A small contrastive image-text model, trained from scratch: encoder width 192.
Rows from block 4 of the image encoder, named by matrix and row number. Rows with one number belong to one neuron. Each number is 500 + 40 x the weight over its row's rms, rounded and kept within 0 to 999. All counts start at 0. Numbers have three digits each.
# fc1: MLP up (encoder.blocks.4.mlp.fc1.weight, 768x192), inputs 96-191
# fc2: MLP down (encoder.blocks.4.mlp.fc2.weight, 192x768, transposed), outputs 96-191
fc1.310:515571601448568486487444538535526484465405578445532531543547547510533494464417472501495538462476519491466469459507484568501518491467465534485487493470471629451507548468511547451478484492504455465445494536521502507582530479502490509516455509450469450571487491467508554502463471492511476464
fc1.311:556498487499546478452437612505584486489477504475525557613505528535555493424448503501463502491483533544489475415469464570498542472463400543469471495439451553471475524529515522478494473505497419509414499527482501509535477467514520549524426543452454488500475442532495466548489497522528487427
fc1.312:503501540449599503481453577524574485509468527493536547542539483546511514383429465521419449507479530552498489480422499503464519479461421563484479480449493579516516610500539540519494459481507427506419510613488491556542512468491543541504487536489437495490471447537491486513514486508542500477
fc1.313:559554480515550476478438581497548458505495489486533519572561524530454506490443458524394485507522547505501514462449511547489510489534457542458460517423472544522524546506547454456488564450528492536495482529497496525547483514503535523529462554556429475507513526549454514518478457515507543491
fc1.314:487528496529524520486494477471525423464471520445529558495552586524534533495464556557537498471537545518490509521507448517596435408483506590545477489520483492494537495518478478500461508501502480479546494491497444525459493462578491495583481472357484489489487435530507483433444540535501466434
fc1.315:485519561446534484460462487486503448526526513438516485542510553608474515502534497519486390516520562447521569459562473509482596493510493504412567507473462541489487468469494512476478519477523473554464489522460515551487466542536518586512537524424482434498529531375485501485454590546434486492
fc1.316:505475557474481493462424529529549487475460558525468614479572568532458501506472562532527490514507539474532474456467460512474489473512463517457478493503506577488534524482518509550503439467575467478503541529539520506514499542486494538526487457505408531524489513563476608450490559516450472472
fc1.317:609450448477542466533495537448488525503501440549540529521469508496542500468511552404475561495448476543512429501523495453518506446496444516420399496479451550483495520463468511536497516533474478603483540525478466574491420433508510448527391491463529510539555500519532441475492529560478534489
fc1.318:531493532523564514409493541444488517427498516500492530488512477516544529466492546575482472580535518460439484450450483475444452452568466513425438519468484518461511509500559508524497488508465507556498494462484523531522531469477573463536466567480521475552535508567464472503513433517517570507
fc1.319:528561557469521456562491506482495532488387457445493463467539492515432500456507516498484563477515501533495509484489491441563485527504492546470444493509463536501486492478466465443475475440524530457494475513424543547532526468610551536485457496484511424489456539476503441556559578578490496567
fc1.320:518479492514441546454455600532518527484469454525513470521511550515476515435494469452415575545494539479493394511449497471447440514547405549400464467544517519512450511532532405467536515529510408523449481443433525538535431501535586465474519532462511499460492504495576479621503513489516494501
fc1.321:514477540492535475508464532473540435508479484502488508540522527518543513401489433488414504552523533486483495512461497524482526438472479523482500513444462554455478549441512537466469472464517481528456496517501431545522512510493488472526434521481471507472540463549474516524483472523542529457
fc1.322:512471483510484514529440498465498468593526503486454559492535578504486529469446585577539497426463542549528516586461516486549597551498445500524436539481503526477514487445491510454509501452513521415488509481447458584514504438427521467483498502500456592482480499510441489482429539563501473539
fc1.323:526457464526497476515483518494535510515545524496543497580456438546513458425481507433533447494500521462497544476499534546514598440482487489508492527462421567466499515489410500535478461456536549463536526498550521507584400539479463452499504512504529530542485548524511543539519478526598570397
fc1.324:554492544502486444507492487505437531508538554511533478469472448539535530541456547454523443465518511525486481518538458574454531446484502597454486520452487555575492507490463532575443454428494477562480513483512481495592475530479483541509469465489470493571452512471559451545493460514432488479
fc1.325:557484498493546480472483521414515504520474428535507500457494523507458594481485432472475452463506483544484505500444454509508541490494398439508421509465492519444488519513568530494455474494434468514536482545449491542445576456584610472516512520475503535484496498495505369569513548583544505540
fc1.326:548522515515550473453507569447537492540426433509471464494479542494559518473504411416477562546495524530455464427492504512547493438495504493521483489496494534480568544589508532517487502493486483562540509496516428473498464492585504464567448548442481458593497478535458522500525476497509445458
fc1.327:511494439510463444545471516500467530509483487455522526496514541514467484452446554534430502468487560480493499486431497553515525516539488530467494528481467564511490471512547460479481455443534515502533522517418461502495534489520516518504484489507466503528527530468402475507474545576468539524
fc1.328:476544511473483487408494581448570453534500494465525478477576495523536525509489540533513501471519489498486459478441508543461489480518441523495449546476450578452474515590553452545473488446520433468495477492529516524495504565514511399529485493539471454517434428487544531592476489482520541552
fc1.329:498466512446473556468400551477479470520534485486471532541516558524492492454519511496515521507489544614507424538456510544498505498493474578546485505473434533534452514524527420455500442473520523456491484492471483499549546471538479557466475498434485518496508433514524507558500510521461460429
fc1.330:608473476475430511521470548514578444537484470487496532590538530501508493482451485504517445500483615507529513455460486532529464466511458462457558489454496544469488499528495502581506502494518457563416484553445433559527453429488498473537465519475524505514446465500543491553417447493543520514
fc1.331:494505517486579545420472564470532459474471492535487519467530519559475519518432459552536533400465530512433458533521517458504508514507485555478409496436469516475535512500461571519494513426534475487508517495525545465533555493595539546521394525476490487562487464561489439504507447502513549516
fc1.332:521466481500569447482517499492513471504516569472531517538587452474521578509517492395515431521454532588526590438418522555555544487521496550526470500441468510501536553503463443538501483514487514542470508540551427546536424502532533515468467527445454474512555533478433507556493521508515571470
fc1.333:484559515429540507503456528536484446511499507482480561513456499545493479443426476522472478431484551471477483482531425516464524473543456554537486516430521514504593530570448546518464442475483434498500479540522444466444515469565527480484481497510419457509571482521489485478550451588497499480
fc1.334:448476555418572553474433516484558456571467490456493563501528486510544514506485441565501519483471531499452409512489504535538550473495494485590482479414445533461537539547533521433491468547553528433493499543476497518470526485514465510566474484496460534503553460532512578467528510468540415450
fc1.335:555527529464504485459426481542508555467509481471561508554477556519495512521453477441474521563544505502543476438540508521570513461482509519487519501452487562534462532472492526470485490525549425563405482496492512527528437539541544524526492574421478418484441517439477463462566500528425436399
fc1.336:504543556536451545535431519495539567410529496414532487538489581522438512439455518519498493483477613536548509442488511507538547475524497533459493510455488507457407465462470535503512505491499454476514471515403476501535402509530527501529509503565518468555504513440564419542484494521495439485
fc1.337:504427537425523450504421519460556496476477452487483579495473478511512514471527500478450516590504521595446443496471481513502528516448491488541516498512430525471462525583556455581469466438493433460457501534453451503555518431472473549550465592453490513466477524524485540496538528525454580408
fc1.338:487496490426468482482477521501516508532461555510511617474500449495458463507497484539509510588492514483437531502536484484459439512588440511487511472539453563492469551485576453533475551500495459566522530530541555464552497499444547555519473564514439473538509474505489563458457510501455545498
fc1.339:455494539463494544524423506557627504454499493500525516592521519510458533488408505502480416467420530472539442496495517470513493439453471451486475494464519537518465506503468469467543444473542437448451471480436481480529505500471503508451499482515491577499488550493539433520465502531533456465
fc1.340:528502544500547497503451569534548489490426503479550523565510559489476535409431407502472561499482554529518453496464489500508523495500433549438478507493487557440504534456455530470499525492515449540429467546462438520531488479517515557547506563467497510544504434520517517519473531499536461406
fc1.341:472536548458530506485462551504558457489469549516543589466497504566487481489468488504482486560469526483483536471513468430502563483506415516539481511533498566482545567538519489493479434512503474510548519514499529494521487477446528529483497457485470561487442459550418546522491546514486512482
fc1.342:580451494484508481570476517538472511523494525515510570519474481513533501418513567523428518490514534492471524490477440467524564472512497562479463487526511506548542510454515484493484471467495537441485511563412437577539563487490498532451428441451498518524533547443496481535499482516453503481
fc2.310:496523555494501507537486550474538440486538552483544531556571533509481534424532560492451486548458553466541423491481502511518499439476428515453499444435469613511478511532493549423502493492530463483438515524465506503505504452547500534446469529488524485497546508494452577553458551512507498480
fc2.311:476512513531504479541517498475513427500526522489512561547531470516473559443574524471393463573453568455518457508478499552529527441449462549509532435410453575509492514593511560461475472474522468480432502515490494491534530443558500561416480535492525468520554516477446538527493543529490465501
fc2.312:504506529520548461528505504485540450523524518518524568540539484488494553395507551468427451549435560419513439478465491525502537417436469524509526440426455598508517503608469560482480447476522476503471500571489491493526521438550478530437481504490523512522578483501446543536477515535515446512
fc2.313:498508516545486474529529513467486438522530538499505563537549497508468594423536555500438455546436563428544484511461491543529513430446470509472515432434469589530517481594503569444479483478525485476471508516479488502518501453562503573443486541516502502504559522487450549526460544536496507506
fc2.314:534487460514540574494481481531542492464507525535517447469492498549497432458452466471515477522487579521535566492495530454512511502502490391537591493495514512456517455520487484468488488417480488493535585540543498496514477526504482424534544546507538534464427576548495453504573453505627509490
fc2.315:469472439394535480467497471468457491521546507455510488615485477495503508484516510458495546483447478514496567483480493471515509494554445508506505473563456523497467470488452500427532525554458596547449484577553484515449461486493547531502511523506582544518491468497488593509461573521431518503
fc2.316:510530493494475526510470549471532561530546437516501457520533530502446505498496421505468445432447530480545392510483476547471484513541421471481523483444431533505442518509546524514498534488479518551519482515463514502497533501541561432459484539594497474516549571431490479593507486581586462556
fc2.317:467459445534526494456512527458557518452505568486446486447474508494521466594450479521502482436469531606448474379548426516536480557549469593454459532483521519399453477552552509469504478521450504568512500533542467502509559487476505459526491424548492440529450493503474528491473484507465463500
fc2.318:514480435516513518503540523445539431553492448533414557513522420540547500473507526473412474501506558444487533487486505510573469479442471498504473495501505499468526472627551536388498446475519500479473511493479466509537506464481508502459449491531527519449511563474429498529521551528520454549
fc2.319:553501522452442454534462506532466549506522454531513532545452444527539472450521554481493424574516425411489475512528489513424545478452436514464528516552508542512464507486499488482491507525503501528470543494444491469594447446475490542497509466518559569527555488494530430559499560548467511426
fc2.320:547482459534533449550521431526519548465573588476535486565477437471502485516599494433508487513431556535553505476526508534542549513469520498565550448459444470542478481447475480501513483480472487432481475523504509495579460485513554544415531568488560476577505550432566476556521484509494512491
fc2.321:521529538505509483523518564487501504444551561511504575533526522510483586435565520475411470536441516437496394467422499529502530430441441501493496488427457585495498511567518555481490474491530430492434518507485516488511502478539528476457459544516550497491529464519445557533521507520521447464
fc2.322:495543468535542585472491485482558474440524522508492402528433504538519493558444463442475432470550497610468532445568530540520472529565484425454489556473476469480504487516451461474476526467513488512491528510515533470502527478535489460515469598533468545540463589520456453558537508529507512438
fc2.323:489475534510435492528529483500482504553518501514455519515547493498471510523534479590491470486569507465451425497481430487378465565551504572456461505498498505511523421544554437559506489491484470527512470526468459432456554541492462579534512448571476538521509486444508528519483482532463501522
fc2.324:468512529438546495444551452479534444556408460469446577476513476453529478483524417566511493527546454488441534484520522443589544472526467487541459515475544496427526536594488495484487555517489556511452494567474489516443543464510466488556487497440489475455487444538396551426498578483525514553
fc2.325:487415489496545434475498525532505538474479544478472512459440509436498454474494580500549481521551539538497515534435533584572391517508455468592539472507522536421486514485480442537542509489501467504531521437556517502463537554521484434598563443471441447493432501570558517463500473462528528455
fc2.326:494466499510499487505490556464495462506467477556469434547539486496577542400512510452451563544460495500467449457504541523532451510500411508509480508408452581453480510584471480426476484512499488514492540517551511529536520484523535473445463540521569499562509491485480528535554428536509493538
fc2.327:496458429505493583531485466481503500416513459493544436512480530558362439501478498475445495452515567520486572463485506518513532549519446522521558548424443514466451471430522500480480491455568543526544538528495479502511553539549539510505455516543572500521515517587441438540508524577452511493
fc2.328:561487475487483457538473476554539538535542496507539523572446494507471505408484490477499447497446478462518478482561540460449528456477509446475540497496498519564517509483458503528536476494567554512493504486451480509542452411495487595467402559485507576539541484554511515530465502533496438486
fc2.329:488543520461518521567542526458493529479556588521546457508555481476430533442476492459511507394460506463504432495435477492538423479492383473486457465485503536525523518466495547477527510514487521528520492536495548490517489487538570455499463552586560539515528507518464544558472542558509500500
fc2.330:504507524486445524480488480504434517490475475504540421538493491528524494486538471428464510523426467470494482439580492554517493504525444486479543486499448515468493504604510462458461522508480497498405507473533551540516479467542539495453456538559549498572527507415501486497466499555510468569
fc2.331:529490494483514491470487542548485547554555527438463504533498518444470505445485575514468487549398549458428446520514449582542468472516507517493521421450476624515466481477474541449480525469522513570479580527543531491532470495472527552448447448531467485519570576428524498472428459536496446516
fc2.332:488451485517462493397554431528495538475505560449488493457444505454447505507470457427519460506501580460570514419521474543525546506557526449504533531460516561483494511481470537523438464431510509592485523507556502497539440548518483532555525479502466424556464533466520517566495424514491530499
fc2.333:542527491533525494536479525550440559507563549509532445531566476567498437491484547519437470501473485471601434509475479522487446443439456505520523499478509518514552457586508534440477531533573522461492462483453509511472544501564516425488476423495509529401479491502522514502498532542547437570
fc2.334:490530514452464524455473485515486545527557529528502520513508534543520516436574503460476492488443500530568446451470497463460529473507424463431518487480491596481486556559473488482496528528526516548486523567474514556516500438547523437486461510521576446503491428524460510574554493536497427503
fc2.335:525495550469463479433459536474447518487543425554500506534435518526539497539517480390516525494502471451552504483565536553476503501409416462465542530569421521533546552555521491450454515513446438583476501468529569498540401549515523524446482501521560495536507473482482511533555487530423499440
fc2.336:520498482451522435492537485422506502552538522437501461522482458475559454469556560469474477495458456417524506465495512509438547522507466445506528525470434518514521498598532508516461482498441565467445482583524517488504527477537509576470496533534520505449527455450443555556485549546436516604
fc2.337:495439564531502504471474493398547507463453512494529504376516527530484510472513528534504487534521537506482527425431511500528515533553440507452450506478549493489575457492535490506475468501404479480481595569517514507511463468434525478482499561472522535562471536483482495482548477580431527440
fc2.338:513514564499521502550465535489487510586517515546475475489496510533483564473554481467465459509446506470504447546507461492493563515443437487448463425544490498526490543529493549495466513528531482562496503539465490490556537510518491425392493480571521524554540530419487499505463513528518473561
fc2.339:546452470582480466485527544360442481521490465511498541419487504479509553542603538520534492418534521493524522490524520542432486507548470532479475503501495496444468499505590455549519529507463540530582502456532470572475508470540546488541519509492474437518524475463463482528469499457521546509
fc2.340:507499549504501496558524514477494478494524523531551579557563517507486579424549550481433472530448531435553450504471508524497506435467477530459492466421453615531533503575498528494483507513530497477465522529476511485514515459556489515446448523518516519506576501483435551522485548544467465494
fc2.341:507522482480466495492500483492543579543540436516555483466521513516482461531526548525529454481468455477595436477483495519429507505550468495426491487476489527541539521503559484590497577534523572556483519457475496477590521525538499521484482493587546502527505542422494422497452515547425516538
fc2.342:508461435555513537498501549512503495526515497503515443482402519525486470561495456578520504409526534508468457507571476517445506549483491451512500496537536479517529514541560432600552540544517489547531485388514490480454537558512521542532496523534452555525455493512592438519477475477485471558